{
  "time_shift_ms": 50,
  "input": "waveform_16khz",
  "num_classes": 7,
  "embedding_dim": 128,
  "norm": "batchnorm",
  "wave_strides": [10, 4, 4],
  "am_softmax_margin": 0.1,
  "am_softmax_scale": 16,
  "optimizer": "muon",
  "epochs": 15.4,
  "weight_decay": 0.006
}
Rows from block 6 of a small audio embedding model, named by matrix and row number. Rows with one number belong to one channel. Each number is 500 + 40 x the weight over its row's rms, rounded and kept within 0 to 999. All counts start at 0. Numbers have three digits each.
After each channel's rows are labels from the 100 clips, of 14976, where the channel reaches its highest value: "top examples" is what is common among them. Only what is clearly more common there than usual is listed. The data: synthesised imitations of 52 everyday sounds, one a clip. In brackets: how many of the 100.
# convs0: first width-11 conv (model.blocks.6.convs.0.weight, 192x192x11, each kernel summed), inputs 0-191
# convs1: second width-11 conv (model.blocks.6.convs.1.weight, 192x192x11, transposed, each kernel summed), outputs 0-191

convs0.78:515478520452444508506454535499547527489509585602473484446490471460517542503551530531433412501543483437443477546486464458467491565445493510495451445509506547464519488471543524494445553435538445437438529474485519513530456457504557520523465481524510425489503532424526480470534496484567477472501500527536360467512571517605506424528485475542493485501519472500496516481529513502480514430502442513488533477484534449546521469401472486494520425611499540513458436520545461520489551515532530497490418480468467460465524502494496466467570489456452508538483441462473484451513479446523456478
convs1.78:566534522493464542426491552529449472528497496452495539409523489488505499501558454450457479510541584501522462481467447477421493508473480469460495499472551514453539470485551444450537405474435531514469526480479509406485480552499548563512482476512486520453564471503445548526539507517498461523537486437541511506431498489493530505418595451511454539491490461480486555501413521446563478466489432526459487542456409477540484491552529477462497500466481546561457482537463555441493472557503445519498478499551501483526532510541504490433481522455529434413505557488441471497505586512551415512
top examples: clipping (58); text has "clipped" (58); signals (35)

convs0.125:534440457545510477458416477470502469542567508500486434488581487483408454501458451525515466553490538481553467493511523441470550446499511523507459486448506515429501504510514504513491450543514512490482477508475602566531512460556475545502508504549490531563458474520476529479570534472489518410538408513513505511469525500457509512466526479552496505398454468554432539477443481444424449461468496516459473588466510489569434468492460437559570489503566491459465548529514552408457491535493532482508512426536540423517481557505464499537461472518549535513525484515445495543463536480543457536
convs1.125:521502495479469447451454511474476457542440415493508449450492460512452484522451454462472494612483349532518492570555459491542472484498524528474463552484540492459448406473505525468509488516494490502441481483446518503555501551499479507473490525441465475496545529463510573591468473554538503499538486494507524516552465474498507477491507508482547504583475489562492455533504446573534543507431495470472425521499520553510493485495462558499479433528402515472422573445473486471444496470533541504460555479414579458482514530538518459497513468469451534482498451480525498515503463588511542436
top examples: animals (50); clipping (32); text has "clipped" (32)

convs0.62:471512541500444528460471496485487558540494485476468498489533504452536432485451530594521524444478464580535503495521491530478519416507511407505548514533557510489502556580535461481520509494555503486524520544534516436420481488497489472475564545493547467544502470458540507466535534511506534518469549485506554471491527429524459538575479525498543571507498465490494508521479499418480577436517468491494549522551449419460494476460469460432471450506480508452568512480526445481495487437475448536494528530487413495462506579458455536514506561446541466489522448618482474528494518575589585452
convs1.62:524572523472462486508469449554515476531467499454462527492446597480543490467552376498516496519618567530461524520547513484502499522486499533495382471539479500394534532543466489458504507488413451514442442575543477508495526508527506503522462475493436497493476491513507486529487454508524511495532558497528464473454465525505554522464498514446510528477474605473503546609484488531554444535502520518494465494420480450460468522540515512491459506431506527427465433567539489493478520526546551490543475541450516393564502511517537425499488473499431472485478460488533492495525510509576465503
top examples: machines and effects (54); laser zap (49)

convs0.134:517487461476509447490461487568506500490509529411516523435558537473503500467503517505524468588515490447471513508519464479497473458443481473459562543499460539561469490472435560493460462522548572472467494511522423518516460547518495473481413553479544499529466558462572464562498487518534391515506535470539457470437441513437480461510511524495494524443539490490511536561467553542488571543527552483506473443457543462547547477423543455510483485441484522526530585385464523540507488460498496496454513464426485490573566488540528523551477423533551486506457572489572513528510554483444518505
convs1.134:460480454527526449510565463488530476436516494498447486458444466444484519474497439469565478384430473532474435526585550469531463534431511511489459471497505490491528548481548562506435432589557491543493572526449435516453527410469513474540459462568483527571526489537492492507550539497490511537460542462493512530479484497545516500532559472420468553504482524509448488567506424525566493422513517448535489491492405450469511461469451526483503480428561519464481465565461518520552467463508499415459538476529461444453533539478531503508493458484505512527501517523508508452556482504429521468
top examples: laser zap (43); clipping (30); text has "clipped" (30)

convs0.146:591594512517573459525483465482452499511594486504464510490469460483474456516447497491527583492531421512528423458579439496491442442468551541511564481489496461422538455500566520441487528491530480501432502429483561522462459478547465471512455529520498496517501451492470454543541509481509443587443458425523489542487447454480420456538484510498446450457482539489524566546448501508469531512519486515541492488467554542508555479473471515520454513532471502576424524457435496534526571495519464460500531446519518433502533495562500447472518569553453489473509457471507488481518509482408474457
convs1.146:531507462495473339510466491480423503528476508480489512500489483498505483470614486471529438503459484488511459551550631439556531523418574493458481490466514532513514522548527460553453438509449518482532498496495479441469422410461558481495468478520545492529474455470500458505541478438483470464567555517491477502498506471546543467433574483472480527488503483542503505514569479544468475505483560471455541458467417455474474501465522558435468472471587500461544524512459480483515492495556542500497493584522545548464497569457516546479462503515499550463453509507598473522500530463500499485
top examples: signals (51); clipping (25); text has "clipped" (25)

convs0.11:474529478471546608519459525534535579503394457493512543503377526453519580478466469462502445474517539529494492472446530472458539526508529508463426494523541528472485464501476480499483491556508603475503493532547491480451549541478497513548541494480522527523496458536492524524526490513502517496599535534443556465527536512510556462476501511530437477487479510533502532455508520535474450491496455518454492547391450501471409485432447536472472515460559481547479469556554446460502459593467529467506552524574439528504496457470489513427564531439448436474540527539459520450544460486473525521
convs1.11:513558500515433509462450529489522482586476538421543455482463478559512434498477575491513496444485450569403470466469525481534554487462474540496464465459505504532457516499507516515472468485463443516493479528506457454526498486479565503474529492535472535535448509450519447505493477450514448489394535478526458459508475547527548500440379438479507435475447536515429506468498513490479459488433511464500503457489393477494495521497454463514479398517508478419535428523386482401521483486499536476487491521427501479453524449471481489543500545503553518473472409479519487419521491511464475514
top examples: beeping (43); water drop (37)

convs0.34:461501485474502460530523489458509484469587448473527482494503441547474434510548537483514517492506491484508527557537469528548452495457575547514557546472519439533584545545521520466490542535522517457427509574576515550524428418526601492528490451470509467494511421459466502483528431492468495565522474487482535525535501516541554590501462421481511470536476492434524533463539492544436468526463484407459507438461531466536525432540478541499436427520478488551467549501455483460483474473411476524544530484584528456564459523493494487532499467466486551489455504459516554516455514563546452506
convs1.34:515464399499501438555441486439517586477515545464482552522476495519521491521530504485421548439433530449555484581516479414491500525488460428534523444481494506458495481548483515496456542482456414484475467484452505466432561397424491474510533569466543573477503532493505458439512470415479405438519541482449509517478548505539508530481476456462519484461539523517523527442486456465471508547528502543499469513493473469460560428469492532473518467492547511487539463453464492517575482470507551494526496565504539538563558545508489472558510512506509541485458460593559478486459568534539530486
top examples: animals (44)

convs0.151:527492491512501552543471515455509448431461515497450477408514529502492383469571453495529494550496535481523481484496397490604475441537450459551447496526482434471538465454464493452517452478507472433494390441550502535490439518505507493403482459442508469545527470489498456507446468502538471476490496563483535468556521473491515491421484460524510460483487507501435549518465493407544484581493560470484563535525433481524571425513526473470491476465537472451564532484495517462506529445480440457504482450421520431529509474505471527476468493523446480523457499503465509494522490501570545550
convs1.151:534567518557473495525560484484555541521485528512557402492586502509438508517452534477486503510515446532558460539499515540528462502471529514420518577457481510513545577492492576507440510533508524485510569510511489543468500567467466505506518482475450466449492453531506445489521502587484504538514453485523451528513478545537471535454408520485459456528533527512489500417524545533480463473533514475489460509503505482493551559520430530473472529533547539484499529521546530545517532544495510502534542615477430492578533478474534535568522466529519472507413528500438508561499470575657460535
top examples: nature (50); water drop (49)

convs0.123:533536509521525462437489507443455476541523445578464486568503505453447474502557435482508530471549446551515506516541477490532473382534504461501492551433599519485517529590477463495525481544543424532505515483460521419505462499493504444530546474509486439534513479465484480569481539494517485506529473447491541421479506460455502550428494511486497399544483448465512470579537517511382484457483558489458462475474516487472520463506478495530489466532557538485513510493599537460516553557496544467545444497400509578539466525459499455492489478449540522451461485558519428458495498519491493523
convs1.123:519551573524519474507560487515533481545571547521421519497508485517475472533443546517522463476471425523418484462538441453510572524473416484506441466482481455497478408481491589519522508467504531511475500456543478429475488554503423561506477466468511498454540459488481479573470472530463467501474522510477513475405474504517457459573547492495559457505439437432527534513616455545519489486513496505493522559487454495505521486514503496522543496529537513492553471470494587449417547460428493490528454491508475499506431486521498554518552554440409493518458448522492587564560535497510511481
top examples: machines and effects (50); laser zap (49)

convs0.56:458525463469535497481514482456466470498514431552535463451435560501503485468559493474576480522458381525482546530496552516518485448479432459506507457466504436534522489517547514516570498521451412491579516503507559482426587472487556458432504587417547498547509469480426478563487515464492469448517472484492521497588471550540459464487494530459487477500462517530498522544427443494498453472525448490515576520530513537504534504525468560439517520479509434518450549489485474551445419478465512511536451511519455460395504456453467492535503498483452472517430511540444544483476522526532455539
convs1.56:515545514545510515481456533503496551492477532450539464504523530484513570498493566439548514506483582475544513466500505502534401521499582501491570455528450502505545514521480409508518486588470519414414477540494478519496546550534584524516558527561458567514524466511531471491500463543528475470528514434564475511515481432480448582528447523561517410520488544505469487514528483464499522516539479449471458537476416472489509453543466549463455526511587506498462511516526599579569576459466483528515475533531504503520489495418531533435490502538534493546538530452516499513554546471557440494
top examples: machines and effects (92); laser zap (87)

convs0.17:435500456571419487519409476541512409543554491531479532510534455541542489462554495497460457523492526503471506500514466498474493505547607499465526467462467472429505489510476480542441494550433553487458443494491491494478504502439458464555489530479479451462484488521476566417462506484533517417577524419518549532492496483497460490526526483470554520439491504487507485445412445558524505478480485505439505451522504539489457595408491533538536403503490442471481501452503453481529510512434527562590429426467491517534534526489438454534494515479493545559524488490496488496446524554540477439
convs1.17:452432487431474510459452460532489408505530473490526522493484450471489568509458506493517521451480424456542496488541543555453545465489507523497535538542567539573544428495515560435493457433518476476550501454480549521549538566502485441439515626563457464488521501492506437499490446480536506528453497528443509493524546508495516463439458459526445547505511522522492527524466418516476511428479499457529558473483514489480483407455490466511521477510452456494497518509583510469466570496536495503420547590498467490459516549504528508508520447438430457471474527540424465517441441565481545526
top examples: nature (69); water drop (65)

convs0.88:508510519490521465437550501504508519473437448502506489509494499491452446459480546543458504556538498517485482453490497514475493445551544529550445451482518497480525445534546478445530508421468460499499474534558537483358441539489516479524493460428490480552571389432527498489570558460450521577465489521480501498531490475525495483563534484470492440490434532467517503465485477456482452532475485506561492546468507407535565571482460493513447392538547528528540379484481492568448495464513478504519526545497450437540553478553442418504520468449505526508456531476492489560485503503463505469
convs1.88:529509489507457482487541525528488500533533513487531581533557567393517497474484439514491457418424509482519533519449410450514500531489493548444463431479514499437450523493472489543403511515495504518409511501530481553553591485557472440453490461483480565514546568488453465475495430520477534498567515482492478550488509482505472552421485546541497546480520499441490497494508459487519498528543456522487486492437501568490448413481461547501463514499510438520461535512496524426521476518380502469512542477555575447530516539492518471417434524445559519542485447494473568505489534559513505475
top examples: machines and effects (61); spray hiss (44)

convs0.141:464465532564516571512443585555469557436487492503577503455520522472556451527516484504623519558575462481513515514489519431503480538530497500463565493481445536561586505506458525551515509554471549492469519549507494543556452499507537456424506517500476490502495547511556538466500479474475540521449562471542563535545446485529512487489489538472484516485462453474467493529439561551535555463591465500469519553470423434469530496513495600511580468563521476519524550466492474595523513528470538492482474469505477518456447529520483484450466512545411495545485549479494525428564535475469506516
convs1.141:508422438499477470482456434444500550452492503483537481492498441515475457480524515521559520443529542490503512484481474501520457499498436490499516448516506453491480450479497441488511462570540497530473491422468524482530571459466540469498515502472517529480521540595507486460480511459487471462525493563420521444460490523480436433459506529527398534470512512521535416532540496502511475492512481431493503550465483496406519465475488490491445596474554509516503442496481549594555419478444506490448483439504413579417494486573485547522566537464539515498481571572530502415509571443483485518
top examples: machines and effects (69); explosion (40); laser zap (28)

convs0.15:480479523398465515507614451504566452527518458533548496369505479473537464500493468497480545510528563491526494562408411523516450516510523431500450495435516465487496501545513514489530475456498462477452498511538488555490494456507486509459490496507485460465547492492494478446474508497463498499504508524516542478535508487473483631496488434463494447499522495528445508458553444472458491521464562505531510454528496537461494480573498522535538517445514535470472544464527481496401464507506472457462495444490475387485461496512489546577400460462528576518466496469501496458536449406571567469
convs1.15:451505500529485460516538448499529525551505534521504439432504567504463454473499521465544603530546499556551462464483555467531471483454511534549491517515548548550497532544480428511471557531474490470511527530588536485505466474561496513530536499474486494467461448488549513523554488435550507531528509447564466490533418512523545499481446471460499563451480441480470488518462538567533445511567492513488468493498548509450549475471502536455517569485588601399457500518563511505492586500495539517506500534518523512628525524560509498501468466457425532567466505498485500541529445511574467580
top examples: water drop (33); clipping (26); text has "clipped" (26)

convs0.76:464416501480528469508459573411438533506500466513483498484574480523502469536529499504453494548487468452422468458520470519489514557492528448440472461506469471449468579533445441527533549597444532460486516520485447534455450437496513509445503512509488527476431452539446481547472491487501477530532499473498524486576548487480481496393514479550493485532480504510537513543453505549421535511500508523514479496514463481482421494523413541498487497520482489449470482578534417444492468480451458527550452401508523456566381540539462490475473504456449515505501520510523514445483566496459538400
convs1.76:543433469496508506485393426509483538454443499496517505511513515495514418466511423510489541472525549439518481517511487498469502492488444522506454514551519470524542531481521508511450436383462428444507477498519568436453583417511560496480480554477473559470487491441453542448519467470503499457540571484529527486448536509482454492476534514418537496505572504519474475412550543473502444483458489482534539476429454473534502407476451485498530445514502513431542564485531549484574488539498541483545594595502496551514492589503504503515510504531440547505475490500532492504498505478454521576
top examples: animals (41); clipping (37); text has "clipped" (37)

convs0.121:414522484461430530462556523514559475521493475432549495471455517475515477509451506522495481470501609477455571518463524474457496525521512435485512537498445512550468492519507591469486582511500593577475458506585457512538544530491485496553526489561550485549523505548494469457516545486535398520562523472539541571448416414531467494525470537502450525485482497491500532493560509549456466480478500441514573563474442548496498444446486503456476465542435575517537523557454478540490509535426573536513513516448482483444485518481488504495506515453533517524524570500488525512484517391476485519
convs1.121:483493486501551517514525458463422531452486504486507461440536447490503488443521480513535531471565421465409401497481507399575488509448453514512468443488510483496556497567473526495424454534511444507462487494475498485483464489452509500476494412476490505489528502464506543542524364451543481456418505474503492485499499529475514502501446523491528492442445526491492471597466466498521508521572573508475461472450500427463501457491497534497499476477544442516503443534503485547529468421555496432547510455519489486483500485526499494539529495491564381469503504537490429436511562546560415443
top examples: signals (57); beeping (35)

convs0.133:446479575494476555463482520545528507494525551438453523493427514489503528525522488511475509511615511469502496539502536474518493525523532522432478523499494478463511527539545493483521460511537521522481441478524465497490527501506466491560459473503515564548530451522482528456542519549550499492455460465488415546574447473560496441452487483490487476475425504488573501556526436479558469434521550508533518539453500439515536493600538495467492569425539552515534466465499447480500511476511509512579502422459498486461518481452531415551453586496422505513578604515501430539553473442562476586
convs1.133:429495436507542425452477479504487498520404460548535462422530570532444439487560461434444506522463528513467447454489436500503533521515539476506414480547461490423551496492482456488547440485469422484488498490522466449542510556518523454438474456433487505491487453494503543383455442533456437489572497447533460476447509477485454557449524474504446549499571519495479512445408541527494517547495467484516496438552500383503465495486482516494523513539491501518436519432553506525498564441499503560506452534420526479471524499532463461463501482525483496486512542518471525522445502507531479468
top examples: clipping (35); text has "clipped" (35); signals (34)

convs0.120:519466552589431499549490478496581436469609488488489501476451496522503514512536472519470514549489529616578440473559554432531446514495528509479496448503456569511515467561501547483523494485528525480500494485430457497565466519519496516463589570545570535492481563544555470476478442509525552494479466503516458456489481450551586451486489460479438535487473519486498495525564554468437471479488563495488522418470517417436527470496501539475597459448481501555530501515459556431497482481504528520479499486514545507540522512481512509560457496545532449515459485534444439491491538444431487536
convs1.120:487451520459427566501424523435494491497489493455528471528502490473497516518556453523540528433483498489511434487462544481463508500465550500458401560514569472451505459456491505516523393532508506522460507520428515451435514500483477492511432470536496520525571497474450501435507489517497491504467536444518469399492478496499524468477460552511564485608486485425438431454475429549457486497430531468521449500482463477571477478443484520458526496544457480460499474451409509491446510443515479480469471505492457581448500518477424498471521491450500534438504481522427516410511473490418426502
top examples: laser zap (30); water drop (27)

convs0.167:545429504530474483465399445504507486498484519507598555518567486471509479497511508500558523524466471469419490506438523443481521519442512449480535498450482444586523479500463494525484594510518505478414527583589434559475428596466532466528486457507535556480526508532516573501508431543515470515524457482489502447472465528527455518507497431529510454526448544466488510541470507547496534558482580497485443421527511471484491522476468494432582490535481492516482506535478514564492535494454540536575533473554498507390516539488459560524473510500557505517475479493528566518531511417545478531
convs1.167:460473500513550468501548480539529557456548502426464488482483514556500499477492521437537489445442401521444501468524509496518553547451525515511520402466466527553465454521527514505524475492475560633461573466474498448527495462442483383488479503454473504508523444585482488474495502507444371471508462512450509446519525506562558460508427520442489497494517468453485505455495499502468481483541439445513504505522426484539518447502491582514414489476525501460555464502506494516517493541509503454489478490410524503453523532543462504488494562437563504488476568512477470477537532401478453496
top examples: laser zap (35); clipping (28); text has "clipped" (28)

convs0.170:545493494488465481444417495491547563480498522488525449491516437496495512553463469424466432521591477424549515554419555476528466477490448534519520609512555485491493535492489434499489427541484448477524512499471471495512476518515543490521474481486509473460486494511477464393454441489519590503507522517462483530479443496444464487463543439484471474551468529522535498466509534468442478512457451492412451590527498455503400553483593512449472592549501488558482531480529520570526501458435420470530500504543466522484435425487548474505515493528481527445470468476516451468533490538475470503
convs1.170:496554465481509501524498501572546470547545518484485565471481485517540556479521565524566476467471479395586436496505457480466485480470543488557496522430510563464452540500453503583566469521498464535494413467482545490467510442495465454486425473506513459546509469503458510473506519487455485515505495505422475429515481506440462515463483596471541455474557448607463497466489566438503530506479474551472484470545543586507448538481550484472522504493419483436487473508533490545492471439482514539477539512496513513495478507511442506596515401450521524450525523546472533541429581477473477476
top examples: clipping (48); text has "clipped" (48); church bell (35)

convs0.165:470477493427566531544459519492532583479509501550556457444482527508546473521501548478518528497433473508524522513480485501557493480528490508538394480472442474479498539565469457551494487488471487497519435532562510536460579466573514495504468473510463423499518432485487500636537502461494517533581410450457554557532527538547553461517412530472528457435475566513491491515503487523466482473509490489449454530457526563532476575533469511540471503476486440482504476497579425481415526478469509504536508593519465473454525533567444532454485515520487488513514485477441570513451508450550471533
convs1.165:481535454515507539487543453401545521479510581421568458394540603429438447505447430463443463480470457499516502483545574498523416541449461483536531472518487501495539506479487529536523535476494493513490508518509494441483483493487549483459478471509480514492470460449521464528454476469501502473504534377548466489507427457528502496485499489500454435475480502557478446543487442473512541450486510487488546505403484459493475441476483439510493436485468501439549526503463467438446481483477464480458508403471523457517466481479449496466468499466485591527442514388486471506556463472521451481
top examples: animals (65); clipping (40); text has "clipped" (40)

convs0.142:446498516531540442473510483526402524477476528492503429447556468574537396497588513532505534475478405463481459499463509445504464432472525446450414455493501478465561560476473477451544500579485467464548497444543438468426526523445577489469486520486526499458465491499529519575512483512551578453495498486389464447464532545577511543452510500486532490524547480529466472491438531514507474514511493474538436439487485513459523516465543453515461504487556584502486559521484477442475534501502467513490452513461490510429511445492462515486452576552482506542474517509438567509479457488489454484
convs1.142:542545485516549482537507478571520507458432477493496489467474489475497569486517556402591539525505543531459530545473507497500450522533524557464493561467537532568553460454514531515492512511556505526506478449507504459532489454488525431492511527540500420544572487536520469508507472532508476573442501506473480487463404520510458486493453487531420464595414504494489506513543522513490468470561549532558489530482436491469520493448471429463495502472438533464498504555548505530533484455484536443488450588469485518491535511447571501582548570570577494522502502570501504472516628537525446484
top examples: water drop (42); laser zap (32)